config.yaml
spec_augment: false
inner_norm: false
layers: 14
residual_init: "none"
beta1: 0.9
eps: 1e-08
warmup_steps: 1700
Rows from block 5 of a small sound classifier, named by matrix and row number. Rows with one number belong to one neuron. Each number is 128 + 24 x the weight over its row's rms, rounded and kept within 0 to 255. All counts start at 0. Numbers have three digits each. After the name is the row's rms in percent of the matrix's.
After each neuron's rows are labels from the 100 clips, of 14976, where the neuron reaches its highest value: "responds to" is what is common among them; "loudest band" is the band of the loudest frequency at the time of the peak. Only what is clearly more common there than usual is listed. The data: telephone keypad tones over noise or synthetic speech. In brackets: how many of the 100.
# fc1: MLP up (model.blocks.5.mlp.fc1.weight, 768x192), inputs 96-191
# fc2: MLP down (model.blocks.5.mlp.fc2.weight, 192x768, transposed), outputs 96-191

fc1.23 083:129118132129146155112130120139113157125125147094137114126161126162132139124074161179124126128151136082126136137143121133094126121129094160134119101140121187113142087161139152161107128159128118105160143132128153126143099139132126125156120137109120153173112122130117119119168131093106158153
fc2.23 074:128140111109106155085138113075118117132157124113119162132098204089097168156143129104117112125146106104116126133122152138118109133110127121146078148115151160136132108151107132124120116138131100153126107106137125110100128157108088139122088157134145114159177124130134126147100103137109112102
responds to: number of keys: 3 (58)
loudest band: 4000 to 8000 Hz (28)

fc1.670 098:118151137100146111136095089140068120129102128113104091147144126147127088068088155152119165126134138103127153126129119156141143107132128131117096151173119185108119126149137122096095126203179137094145133155104136139088167145151161126176110136135115112125131120155142127127141111130138128112
fc2.670 106:117155184116154137116119151130127135098116181168146144104158113118155175169139122104114111118140107118146142136140155129097082075148102113134094114169166114124147127121141136100141163132161123131113153138145090129131127097164155147098159148146128118111160120155153125119160084079112146101
responds to: key "2" (56); number of keys: 8 (44); number of keys: 9 (38)
loudest band: 1000 to 2000 Hz (56)

fc1.677 085:155121160142143116128143126108134120112114121141127155116103128128101144139115111089145048162135152127111093119120142063126103129101161123156098185165145126168162142122112149161119138168132125150131125128125095116123147135124083127113137121130148114158129090126062114110120127161118145134
fc2.677 098:148097134077114122148133134145121144118083145114136153138123122117122121121124124134107084101134093128120133128176110136125112141127095105145135101240121159114119130118171121123136128081125169122095142107118141128114144135152176124110123121111124106112115110102168107098187148052120158085
responds to: number of keys: 2 (43); number of keys: 3 (27)
loudest band: 4000 to 8000 Hz (26)

fc1.453 071:143123149143156087137143120128141133132125129131132138128120122145123153135097111106114089195129122123105087116123136072165125126110173107139089147184140117185163135140090115148137142163131119136127128129106120132141101106112093118133133118111131123105122097112053125117118112193134140149
fc2.453 083:134100123065113133135155134141128142108089157103115152138104154110121120120126118131100075099118106117114131125156128140114125145130078100154131110223122191110112112147154106121145130106128160140092131120113127135099150125148193134126109114100111107093103100112194098127184133066130148097
responds to: number of keys: 2 (43); number of keys: 1 (29); number of keys: 3 (27)
loudest band: 4000 to 8000 Hz (40)

fc1.105 073:151146146120174122126128141153129104103149126107133101113142137095112113108150154118146103123109151154123130122126134049101100130132140144126124139150138144102134170131132156089089143136123139129140125166127153101091118189164085129157151106148109111130102151107202118104129126111165095141
fc2.105 088:120146098137120117149115099086127125121075133157115103112147090126133114127124131138138076174114149139118115119142131128173129125112122115103173117184166082134129125134131107090128152054129173135119117138113115142173161149157160141096158086113117102125163135145047104129156125149069120079
responds to: number of keys: 7 (70); number of keys: 6 (29)
loudest band: 1000 to 2000 Hz (55); 500 to 1000 Hz (44)

fc1.612 115:102129124102141105121106106105099109127092121196132141122130130128133084119107126164134139133109127096118096152149107143119096118115141145134121123115082173146112121151083117117143125172158158130135135109104114107109147153136131147085087125098124135137151104112132156092127158110144119156
fc2.612 106:119134141116141159098104137134083105136147147133136115151132124126079114133122117130101101111124095168125113137094166106102128134169148160137116139159127087141113093134120174084082145105144152130114151095156148132128138130123132130121136138123134096130156121119140140078106120119121173102
responds to: speech (81); number of keys: 1 (67); white noise (50)
loudest band: 4000 to 8000 Hz (32)

fc1.538 112:108109148112095113121138104137109120135108141148109134098141125141148114064104143151096161155100104109140109137119097109113105115115128168135099135132143146092153126134162089143147129188116148089123122147111124134099171147132151092110119148101141104098146130105154147130106137148152102120
fc2.538 092:128179156107134129138093134113124158130105167096159132087135138139088099122145139085101093119157147128160146108094146144086139108137110121091127073142159124135134150132161110141150172146166134152130153146158074131148157098149136112116117124131117126110137143206173134156151072111151100106
responds to: number of keys: 6 (41); first key: A (25)
loudest band: 1000 to 2000 Hz (60)

fc1.694 096:138115162147100098123115121116107136133083137173140157118125119181133119116128134183098089151114071104159109126114113074156093154145145162115097120127118142101109141138112119172145131167126151109135116119122105142132127122118083143100130141106133153108134152095096132123096141168150117141
fc2.694 104:124128123101109115115153154157142105116108149115138142160131138125142095133119111116153114122113129123116120136121122148095130128100094091146117124177148159096134093147149161026184126114127142165123118106142105117141157113121180151156117147155119078108120117146187078114149130082073143079
responds to: number of keys: 5 (39); number of keys: 6 (30)
loudest band: 1000 to 2000 Hz (51); 500 to 1000 Hz (44)

fc1.580 096:119135095126142132133108111150079122124126121117088063132141170108108158139140164110164183129143117136118146132134101150114124157075140102096129093112126133128103090157120128066177153109121133141104138142119173106096152152122114125161125145153100128120114137121078127134092131122132099128
fc2.580 106:151109122127154136125105169166094137115113129179146163131125081134129188106142119138130135138130121086125180150128123140096133134120113133142102126107121080149108166173137124052111124146124088139132121153134130133110141097121108143146121119145124128102121105112155147127082100134119133139
responds to: white noise (50); pink noise (39)
loudest band: 4000 to 8000 Hz (41)

fc1.263 120:071132139119120147127128093111127118138101123130131110114112177097110105103051111131110133167152111133076101140134135102163098108138142161147116130107145157132132136156147106106135139131122157114136166167098153160114151141168143110140092190127140151107128134114140138156128116141147108091
fc2.263 107:128128138114129154101111141120093151133129155080162121172170158114109075131094123136104127124112140128173133101113127139106112150136140103132111148116118164134136136105155120157085120138171129097117135153121108164094175110145129151127140123152116139129119103170143169120157104131160137115
responds to: number of keys: 1 (54); number of keys: 2 (29)
loudest band: 4000 to 8000 Hz (27)

fc1.81 115:086102124139138084141161106153127117111108154150133128142111143171124148067116111130117140136103113081127102140116117114093118134115145137130082079105106137100127138140129118172136133131123115093117164125118145148151132124117174094123120141136129130121122170125162149141110137130120096139
fc2.81 125:145160134128107095154085161110132149131109154097132106145096142139091115091133129097110116163158160147112141102101135124134126090129124132132126095099124146135143179093149101164128114122149130155120152136129153112155149111150192135116114096092132106104133155161139154148146119145174104115
responds to: number of keys: 5 (38)
loudest band: 1000 to 2000 Hz (57)

fc1.138 076:109150121144142102140127123129116148112116114131162139144142122147136165146109118115104073184122138135105126112129154110158091134118157110127104159160137130197145144150092128117119112139132109142196140118113107110142092135112083138137123124106078134121106106105066105125131117152141153156
fc2.138 089:147102134074101134142122134151131161118115148125150158140112144107096141122160118122101098074146092125099135145158112136114144133135106119162114109189114173126147140131160152132142138111113147119105123109108138118115116141116182125121107148090134120110121134136206119133150111061156151132
responds to: number of keys: 2 (42); number of keys: 1 (29)
loudest band: 4000 to 8000 Hz (25)

fc1.26 123:117130139138125099134091120110131137099138131127154117130119117140127096126115122156149134179124086125136103133148082118129112146146091141125099083160149126112134148150141097126114118155112147101151113155122162092058129127149112146143108161111142090140134164149114155130127131119107109135
fc2.26 104:120117107132147148134136118047172130131085114152051124099121101122111094151128153127180108147127121121125090104153125146123142113088136140155157098129158118128102120164139115123155170169108146140152120115111131117164109116145148126122178140158060138129111138145121107149115139110091104124
responds to: white noise (41); number of keys: 7 (28)
loudest band: 4000 to 8000 Hz (26)

fc1.417 066:147143130105162126110135123151122095103141127119111101140129137104142124133139148110170103122128143148126145128121140042103126097129115148129112134172146149135107171133163157078092163152110131135116149165130156116085124171154091128144151104147128102139100137139194126111128132106160082133
fc2.417 078:125135123139109118139111097094108136128091142158146125112129093127130103128129150125161087178129147154115130132152134112194124136116115125102173112205138080127131123147131102094132135087134172145124110148126112115192154150133150134106136091121133110124157128146028118134154140157061111075
responds to: number of keys: 7 (75)
loudest band: 500 to 1000 Hz (51); 1000 to 2000 Hz (48)

fc1.281 122:080126157134093116134131116108149128132108179153106151108141128140165122135121110164100097130136108121166112167144128094141133140118117141176112084099131148070108163117162124167138145104101120107130080122099107152140128151107111142129129136175140144170131197129131157141131133144134131037
fc2.281 103:111118139127131123136095146176167158127095117145124128143166105108136125141132116106166151147142073128124139141117120104074123099125141123143106117159140143162157132134140120091153115130120127150136121188152118138133152122147152151162110177122151128122142129152145117141111080106115088122
responds to: number of keys: 6 (44)
loudest band: 1000 to 2000 Hz (54)

fc1.716 085:133135123133135124129117157148113164132109137078146125126172122164162146129067144171105111114138107109109109132139128123112141127149083164147112121145161186131141094147136140146093125162156141117192141142114175155151120131139103126137120148126101163123108128149133112121182133099135173161
fc2.716 083:134137103115143150093113118085150088140146141137126149155121187106115179119163111131099088105126117102131124128097152131126110117146139121139097147137119143139149119156139145135124123145127102113152130113128109143097137155119121151131095140104124117135153100126138131119106085122117112119
responds to: number of keys: 3 (44); white noise (39)
loudest band: 4000 to 8000 Hz (31)

fc1.440 127:083093136094131142127142153155119102146118137149145110088116150115117140123054156157137122147128080139169154144117121111156117084122134108120104142150126150116098114151124124130159122088127090109137175118099112117097179171143160104130085158108133121127152097115137154139111108139095121070
fc2.440 140:104149153121149142084131105150075099131138124111131117138136124133148111144115089152150124124080121120156088118117142147132197151160108097143122168112094190129126109168110174114131166181102140118165094170119071129143116129089121116136098108145102128148149099128120124115099110124113152152
responds to: number of keys: 1 (71); white noise (42); number of keys: 2 (27)
loudest band: 4000 to 8000 Hz (29)

fc1.569 087:113110107096132104135124126128132138136134126124154083119129169137141121132111124135140079134132137139103162154118116056118151095119078162131112151158123153165166119143149103105157138141141105105163129160128095126099149150111079121138127133112111101110155139108114145199128120089105139143
fc2.569 106:146098151112095102120093114143126140115133140132096104124129120128139143128145122147096121138149139121118124127113106074190137163134155105181099114142116127097136178137125117235120102129097144134105127120137169113113084179105147137112118105119095158089119159125156126150151122106185117133
responds to: white noise (45); number of keys: 2 (40); number of keys: 3 (30)
loudest band: 4000 to 8000 Hz (35)

fc1.35 083:118108131111150101108106118136148118139126127120106097127134136129150103112127136152124111126138100118163124135131132071126162126159132156119114130152129139088144162153141114093102132148127120134118120141136142138109105120156109127196112098118142141122120174126165161123174133115163128039
fc2.35 079:148138151153103094142105141111140118129110127180167126156151112118161120142128121113138099188152143107124121149123136102167178140120134100111132137185158131141148122134100150069159113116139152115146096174149121095154117127109185137111112105097165117095154131125025138155163155140094116115
responds to: number of keys: 7 (51); number of keys: 6 (32)
loudest band: 1000 to 2000 Hz (47); 500 to 1000 Hz (46)

fc1.2 081:121136125140141165148105117114123141127084146095152108104145099117116151118070138166082128121137138106081152125138139090099136103138149150145112107119092192145147102127133154157080117171159133136137128117121184162180132149114126126091139159147141201136119133138169110076164125129164161131
fc2.2 092:129149111135112143100110107078131109146148117107126117147141185059100147144137096136090093135124132101146128125113126132140102135119138121124096163140108144144151105151121128147119130131152117128127104128151148129074124141115117147129109119103143115144172135147112116140112103135111133108
responds to: number of keys: 2 (55); white noise (38)
loudest band: 4000 to 8000 Hz (36)

fc1.300 119:117114088091146104125167095149126104132125144128147092137137165130140100092102169131122147113107098118139137158122126121140119125075115141181111130136176175127115116154109106107116153182153122099166147182091128138090179118147135116161093152100138097114145111114155144145139125129136148105
fc2.300 081:114139151068151118103108083171123159127110196131158111101149130120147158161130111132112136146152100086163141101119119160102125164128139095115095144144135157095135163132145120098126115158154108097147138110113099134099111120158174083111185119132132170128134146189159131149165088091129131131
responds to: number of keys: 8 (56)
loudest band: 1000 to 2000 Hz (63)

fc1.469 116:083124129109133104133128121122116117114128125146147095117090190115113101101100134157121142136121111105109126154145110131132135123110099163124098136112121190129125109170150107074151138158096140096149146160068137135064161144124135118104071143142123125108134141130155151149105114127143117115
fc2.469 114:131119123097171166127090164164074115141114172099159108146147123095109109116113088131124105074117105112141145127136135124097108166174146129133111125156136146112122136152157127125100148094142133127134152129113077167137140097166129145123143126144095118139147124155178138067156070110157170132
responds to: number of keys: 1 (52); white noise (50); number of keys: 2 (29)
loudest band: 4000 to 8000 Hz (43)

fc1.683 073:160172154114123123141103132144121109114149142099092111155136126105115122089125144133094136089148142137115177134142136088092135116124157151134154157146136152126114159120151142094091133148139157147140149135125137138135116121132141147187132144132097139126069126116239126138159112103153136085
fc2.683 083:125144156162104086140123125118139131138128136129139094098136127116126123135130126130120119191128167180112141121130142123186124093122102126092150134113135080139146113114111101102135152096136167139098136130113134124115161151145133131106150098095144088121111143155007122139140127194093145114
responds to: number of keys: 7 (43)
loudest band: 500 to 1000 Hz (48); 1000 to 2000 Hz (48)

fc1.99 120:109141134135076118123121121128136139121094149117122136155140108163141118085136121151127157172088100154115147134117117138158127126122147155136076123152102148093139150139163143131121112190103169094184143135124163100135112156106111146130115140112135139143117164127108130117119101142100136128
fc2.99 113:095136143081114123097095115081121143079160142106159154134096152164129115123084151146134118093115101101158141115134181151104126182152113138160121109082129137086102107160111136189104144156124132154128151112113136083160117123101144103123104158135104141135144109124162128118132138109153180113
responds to: reverberation (88); number of keys: 5 (30)
loudest band: 1000 to 2000 Hz (55)

fc1.763 100:130141096112086114144082117098109140137121162104143116100135189129122136106108145119125090142140047113122160132126115072114154103135129116119087101137124113111146119151156096097132092118139108113120138148116135186167147126164123143148127134140138166103166147157162155123169120109154137120
fc2.763 094:100082154158155110118149144108087126130120115188120119114122147127169113135091112143171111159117095118135085167125140118166136118124166096164130143154111156159133103134082117145114116189084149090186105165125135134128120146116158102139133124106141118137129124102075136128124140142094089103
responds to: reverberation (60); key "D" (53); number of keys: 9 (46)
loudest band: 500 to 1000 Hz (50)

fc1.293 129:087079086097140115111098103116111134139115138147111097105118147125130089115095150142111145168113142111144154122131075133130111098094148147127106139114097165118163098153130090136102145185160141121121143132084124155131173124157147132120116134130150144136154120140124173160139118132109130119
fc2.293 085:092124132082134136070112114096097141120153136130140124139153140089117109127095120140125109114101111138142154102152123138166118123160123121104130155121120129112136087127134108151048151118179132119111123088181142158116076116142111118086133129138096118133133117109116117101111115135136196093
responds to: number of keys: 1 (69); speech (66); white noise (43)
loudest band: 4000 to 8000 Hz (26)

fc1.400 147:112106115126133080089110087118116126120108138140133100110117167134123109137080138147111147128149100134123086161152132128153109100116121155121088119110135174132143086177160100105143129157112147091156144141077126128116139144128106109131085152121125132112131139128106140150114123129132111134
fc2.400 116:144120144125171146122095147174084109141133140095184111150130119106133121133106088151139127132112095136127150143127132150115105163175155143158149137121155117101124122162147110116146144079134146143162141155132076173148123130144131138126140139128096131153157124136121136057105082135177162139
responds to: number of keys: 3 (38); white noise (37)
loudest band: 4000 to 8000 Hz (32)

fc1.590 071:123140119112145137127114134138135129136169135098143095155150177116096112134130142127144133122141123132141169138151134057101107114080135142099094125147129146132155118127116150076110146141117121134175142165117147110089114207137091124131119126130106116134116126119172125145126125128149139119
fc2.590 075:127138076117094110132128105083121130102102122158158109119118078124132113148115125127145086140115153135105115126160114128159120152120111113117155124170157078139168128161145110121117143081127161133146125155125122108180136156135145162102150114114100104109178123163087105146165126117067134093
responds to: number of keys: 7 (66); reverberation (57); number of keys: 6 (29)
loudest band: 1000 to 2000 Hz (49); 500 to 1000 Hz (48)

fc1.56 093:129091169156083133114126144125114126140081142172131182106132132158119127144128141150103078145106115127133110136137135069170118147143142144125103134130141130129120142126124085176164137144094152145126113109111083135125116131096094125127125137146162152140128145088086129156090110187123108086
fc2.56 110:123120121091134120133127159171148106134103151129114135157154131093160104115128099149139119125126108122124137140133124134074125135120123090158123098197139170105122115136150158036189114108113148125130131120145111122123163122119172154172140166148109093110126114144174081101158120084092125102
responds to: number of keys: 5 (37); number of keys: 6 (29)
loudest band: 1000 to 2000 Hz (52)

fc1.519 082:134123097123134146140105131133080107145137127119139100151103165133096165138126140109131200117127114128107157142134108140106140160095120105145131090121131141142137065151145141082140159115135096154118173132118189113112134166151110133130142154120117163160122133142079135151129128118139126122
fc2.519 094:136115117117145151115133159139129126126111132174133171100128139118108177138125122120119151145119111087127164153118147135090158130133106136119089149109116103160129132149106132064114134172141109127153139156130123134110129094124081136159091142131146122129152125120140166136056124128122134114
responds to: white noise (49); pink noise (39); number of keys: 5 (37); number of keys: 6 (28)
loudest band: 4000 to 8000 Hz (41)

fc1.336 105:105103164149057126128137136120153123132097172150136181121115115156117121142138136146122080150127116119142083127147156076155109137128155139158096118135123136106111140128155131174144152138116149138125092118112099123109138132099095139099147127135165136139135167124089132120088130157141115079
fc2.336 118:122126125096120122117105143146153121143078147155112155155149148076135118148102131137137121106122097140114141116166124144085130147114130085147104121182124160107132109136128138040175109115111138126137132104144131136127136148119153134162146173158138101106126127147172085113136123083092126125
responds to: number of keys: 5 (36)
loudest band: 1000 to 2000 Hz (50); 500 to 1000 Hz (44)

fc1.247 118:124136150124110098117111108107093113120101123155129091139144140153161090109123133173115145137122123105121162135156140146132128080110139168104090093167108174114117106143175098086137105176110180088141151138095127140089133134130146139147074143139112145095095142147161139150120121132131110101
fc2.247 103:156095116102142123166088167154103114128161141126127114126137115095110139114130052157115066098121126098116150142098110140136126144128136140148162127161141108093128165166156151113156167098128136143101135110142106119129111120132138134106144129146081110139136134165156091102128088135121128099
responds to: number of keys: 1 (51); clipping (25)
loudest band: 4000 to 8000 Hz (30)

fc1.149 092:107137124109097122119110126092161149123133132120175117124138155190130120147124132161175082147131104150141157157114108100124111115125106104136104093133137159162115120151137130149108115113136099079160130142128115112135164140125104105110121134128125089107159129131100150123127119088151154134
fc2.149 102:126111130137087122112123100104149128116161135113110122130149141141109129147131145070106125155155135134127113103129126094155124128109169092128118135114079176124155178117104118230104103146111121114114089100115172128122114154111110166124094139114111155135103175120136143152147131122170122135
responds to: number of keys: 3 (29)
loudest band: 4000 to 8000 Hz (25)

fc1.328 104:127142171111126114163136078118159104155096124131142137170093103158106076108107142166148122109144111109134108137128115112154090109103154114137106125158097150143133133141104138160092155197135176143154121142134100110091153116112130128083145113107151112119122116108137143101132108158159155117
fc2.328 100:120131084117129137145134089117120165105052143147109112106132103148085108107159161124120114181146143093142159129152095171138130134107064119159145147185157106150118171125165120091131137081127137143092123089120150103153134138110134126121123086123115119140122147138114149145126138125115161118
responds to: number of keys: 6 (27)
loudest band: 500 to 1000 Hz (52)

fc1.585 096:109153176134110132118130136123104114135080167156138155124126146168145105123126138188096080103113124136154109161131150109162148132100158169131125137118136141058115137133134145166139125135121152129124103110140071142154127125094095153115132124124146176155130193102116161153147132124137132075
fc2.585 116:123137125111119109142107113188153138145103150133121142121141125119105144109131094143108137167132107141125179166147104136106123130134135132161108136181156095105147146131116114108163087090119071151140126127162137152124147143128094125174117143167116107123123122155122101119116107139063126089
responds to: number of keys: 5 (38)
loudest band: 1000 to 2000 Hz (60)

fc1.429 085:105133109120109077130114099124117110131138159128130113133135144146160121093122113139137087111136069087133144145128098062085166124119114115112080112148109129107147139135148116124112092139108086120126102115110140145134124101154137131162138120130106149102135151150187139120163119081135146050
fc2.429 090:121128158147125096133121142127115158141111126175155100131117153118139119109106122134143080181137145114129132147143125102184157117127154142131167151201118129146163112146095130107121119119118173130136111154123108107144139119133183100115144112076144107115136126134040144132157135150070079100
responds to: number of keys: 7 (44); number of keys: 6 (27)
loudest band: 500 to 1000 Hz (46)

fc1.194 114:124094134161120085137150128108110163142077114143118147117145135126113144142074117153115125187139085111120105126124114119159136150136091158125101096129107162113138114175123134163147137149093141100125122113096129142145104115162121126118097149091122121075167122108097129169113127159115099162
fc2.194 086:126092137124125128112147110100126122149167141102129136142092120060155102116154121126156133174173151126139097159096154152132103119136112119109151130145120148116076125109178153110152173132160141132102126116108124102148119160094175143074110100100118104121114133158134120102142085141091135099
responds to: speech (62); number of keys: 3 (40); number of keys: 2 (28)
loudest band: 4000 to 8000 Hz (26)

fc1.512 114:110146170149074104143144120102153148108107150136180163122169121147118112138138114159133081185126102102151091115147104119154099171141102121162109086130094163137133144128152140156141152161108127128146075126133122120101084180105099115123149130095136102167114153113104138153094125146144117104
fc2.512 106:149115140095093142131134149132152121151143113168126141162129150065142084134103134098178112117159122154122121092125160134084109140098133087127121109134120143124155097142140154087150130130121158112119082094121147088158138132097156117121156180096133100128143132142158092179129125120122134100
responds to: number of keys: 7 (61)
loudest band: 500 to 1000 Hz (48)

fc1.413 085:126095182150118122116150141123157103129067144140136185123130137153132124143122145143139066131118100126142089135133131102152119157118145124148079130103140133106119148131111094172140137132134158132150113117111061128116127142135093125126133123121180121126165139112104149137119098149153126064
fc2.413 098:116115118092120126127128127176154145116060149126116155123171126112157105129111118124134137151107127122155146124153114137087125135103084098147118115199135157124133133126126100039188142085107157138126106112145134126131151116145157143158150144155123091111145099108151085121142122091085138091
responds to: number of keys: 6 (32); number of keys: 5 (32)
loudest band: 1000 to 2000 Hz (51); 500 to 1000 Hz (45)

fc1.627 081:131115154130169114138116123101136139106103111130124157115138140129142143158098129099211084131117162117129097149142135129144118120130117146151096158142112145149124127129152108145110130138149147122143137134111079082091131163136111130109101119125150096128172117103126124146136142095174145127
fc2.627 097:115141101115144114110129088152118148100092176097138147095117124146113102097113147125103147147118135151141157115141109141117091178096112158116118129186126118108103155151162123103127127083113139162111119106136153132156154125182106124113152112134114137144128111096084132130120154151104159090
responds to: speech (100); number of keys: 1 (65); number of keys: 2 (31)
loudest band: 250 to 500 Hz (29)

fc1.25 091:106134129132102124124171100124140091133104103164112131126170100148103106085148139134092177129114117140136124139126117160149135138141120201121126154067127147131087163127144105128151143138113203084122132134134100131118098191082136135090138110119142129131078118111104135110115134139125131144
fc2.25 094:143144144146119115111111108123121114151154105115101107145144152153166127148119127156155154078108119100114109148149146143133139108160152118128116102027119137104132122107102168168142140146133116090114162139109074115131070102071131132147129156137138115108115110110159085120151129117179118140
responds to: number of keys: 3 (39)
loudest band: 1000 to 2000 Hz (52)

fc1.508 099:127146113110147075122089132106125110124141128108104114137102190142166133114122137110153198180107092163102150155150139151142110104145177122084105102119123119101124136131134137085119097134124152111126194146103165107119125133192136143195107146137135132134127188161090139114153125155124108136
fc2.508 110:137141136104121094131125110123128110069120133171097142072121112140127150118082135125123134102117086096120160136159170136080110124152123115200122120093108156134114120136131110113128118162118137139138117162124136104144145160146107171124127138139121096147150132127191106095115138085174148162
responds to: number of keys: 6 (34); number of keys: 5 (28)
loudest band: 1000 to 2000 Hz (51)

fc1.19 093:094107122110122096149170145142122152127124137107152109117136184122140138105081131160127099147161120135088174144120114085060123106143095124121134135153129159159113114160122125141163134139134092088155154150141100116134169139148087133140098117131088103085161109117122117195122101095113116130
fc2.19 093:169066152146127085109138120146135127103132132124108116131139128134120133147167113139114106144167131129098125153107110079176131134136144090188097129130145125104130148164127132209140131128102119132113127116137162103117069193104132128127117120106106196094107166106136146131142098108173120136
responds to: number of keys: 2 (42); white noise (41); number of keys: 3 (29)
loudest band: 4000 to 8000 Hz (31)

fc1.424 092:139140126135112145117096134131131158138090143063122111133143107212156137115117141192105107146133116089134133126119102138131123124111078131162115132140121156123145132168127129145118122147096110097186106129100178137146111130143100113145102129113103164111069122136090103122138142101092150155
fc2.424 097:103120102109118143077110134088125111125124135145120144139105180135090196123133116102100077082140105118139135129109129146086117120143121121134114152144125148147126117127165178080083130130129100165135135088116133133099112134139127134113096159135123100132137116109187145118135134082100142105
responds to: number of keys: 3 (57)
loudest band: 4000 to 8000 Hz (35)

fc1.476 094:089125122110156080102157133164097164093107139132130115118151151123141163129065119141133145176156132144147165146099144097112151102136125119104099078180131156148101114156115134115154112119111121099131155132106100121133090129141109120175082123084114109099134126127104161194131108158110129160
fc2.476 077:159070123108119102132146115146133134109136144101113173114090140132131131133153111151135094146156099121100082148084124142131139136133119107144108121153153186126117131182155124145156133104103130132110161142108144106109116141098185121122103098072082124129111145112165114172142099096181169149
responds to: number of keys: 2 (50); number of keys: 1 (32)
loudest band: 4000 to 8000 Hz (27)

fc1.65 073:120142123109149133135121119133098104090131157122123138129188156134133164127083112120153085170157139110161091129132144154149155126135103103130113165158125167117111096154155105115136113126122117101170118121104118101105117177144163135139090108133123112118154109112126134132163117098179115126
fc2.65 078:107141127116109123098108118148118119105116138095140151132107140139111086113118164103109173101125162170138130110134154142093138154123122139136146146153107150114125126142142173135124143134094153118172136099161147132192108135146154116098125134118099094132112112116138134129100131146120139116
responds to: speech (100); number of keys: 1 (77); white noise (40)
loudest band: 250 to 500 Hz (27)

fc1.250 096:161140112105145140119121122127119162123122129067146114112163127155156134110071146176096121129114146114102136115111124134112150118145089171170129112126133169134168105149135136153067131158156143126153148136143169178155125116142114119147099144116117175137107118124131121134195142097115140152
fc2.250 098:127143119120129170109122137061122100135150143131117136129117200092105167152141108115091110107140105114122135135126161131106124118138110119130089162119131130161133116139137111122131127167125100133163119118134152144084113142126101138110103170114136139137167135127138135141108106126119115149
responds to: number of keys: 3 (60); pink noise (39)
loudest band: 4000 to 8000 Hz (25)

fc1.211 098:120139137118174108094121065108106118117110121097087124149149102153132069096128118162138180123117131112120127130150143139172183127129148129114125118154103175111169134145109103123077103185118163103130157143126137135111139106145144141183128089126117108107105142147126156130166123126151117114
fc2.211 096:138145156142124152122105130117151112101137168162106135094140156129177148133149072149111132128117105069132114125144139148114111090151084088123084103145105146143138142165099169101175156145155114114125133142148097156102144139152131116103120185123139118084155083117145106117137088114142130118
responds to: number of keys: 5 (35); number of keys: 4 (31)
loudest band: 500 to 1000 Hz (49); 1000 to 2000 Hz (47)

fc1.222 099:129159125118124128123127126117104129105091111093118085129153152186185138110099151190110114148130121121146141119131130141092133151118087191125115140135122159087131133160138117110116121147128131095187100134118149135132118139117106117149094112124089158095091141133106121134164128087101121148
fc2.222 086:131110125114127151109083146101105118146127158134098141137098182119128190131169102145103113082172082141145142131083141147115126141141123138155117144148136152147158164159168113095109130110133103148125144119108115157097086158135153128125103178148118126151132153154168129114155099099144121122
responds to: white noise (42); number of keys: 4 (39); number of keys: 5 (32)
loudest band: 4000 to 8000 Hz (34)

fc1.59 108:098129124126130122140135100136111138136127162097117121063097121117144133091019153133142149159136114117156138144149149105127136077109149110133102112160128153124138123161157110118148123121115103108146133143125107126107154150137162119155096149144123105111137117092140143129121111144141125091
fc2.59 093:105151173105085124091117146135095112139152149131133112142123113136126154151113153142148121125140109158120150089120167128100170156149102070156154175111113189135168108146126174122103127130113136149158106150135104121169122148088153115102117137148112153107102131132135141116125132107128126138
responds to: speech (75); number of keys: 1 (65); number of keys: 2 (28)
loudest band: 4000 to 8000 Hz (25)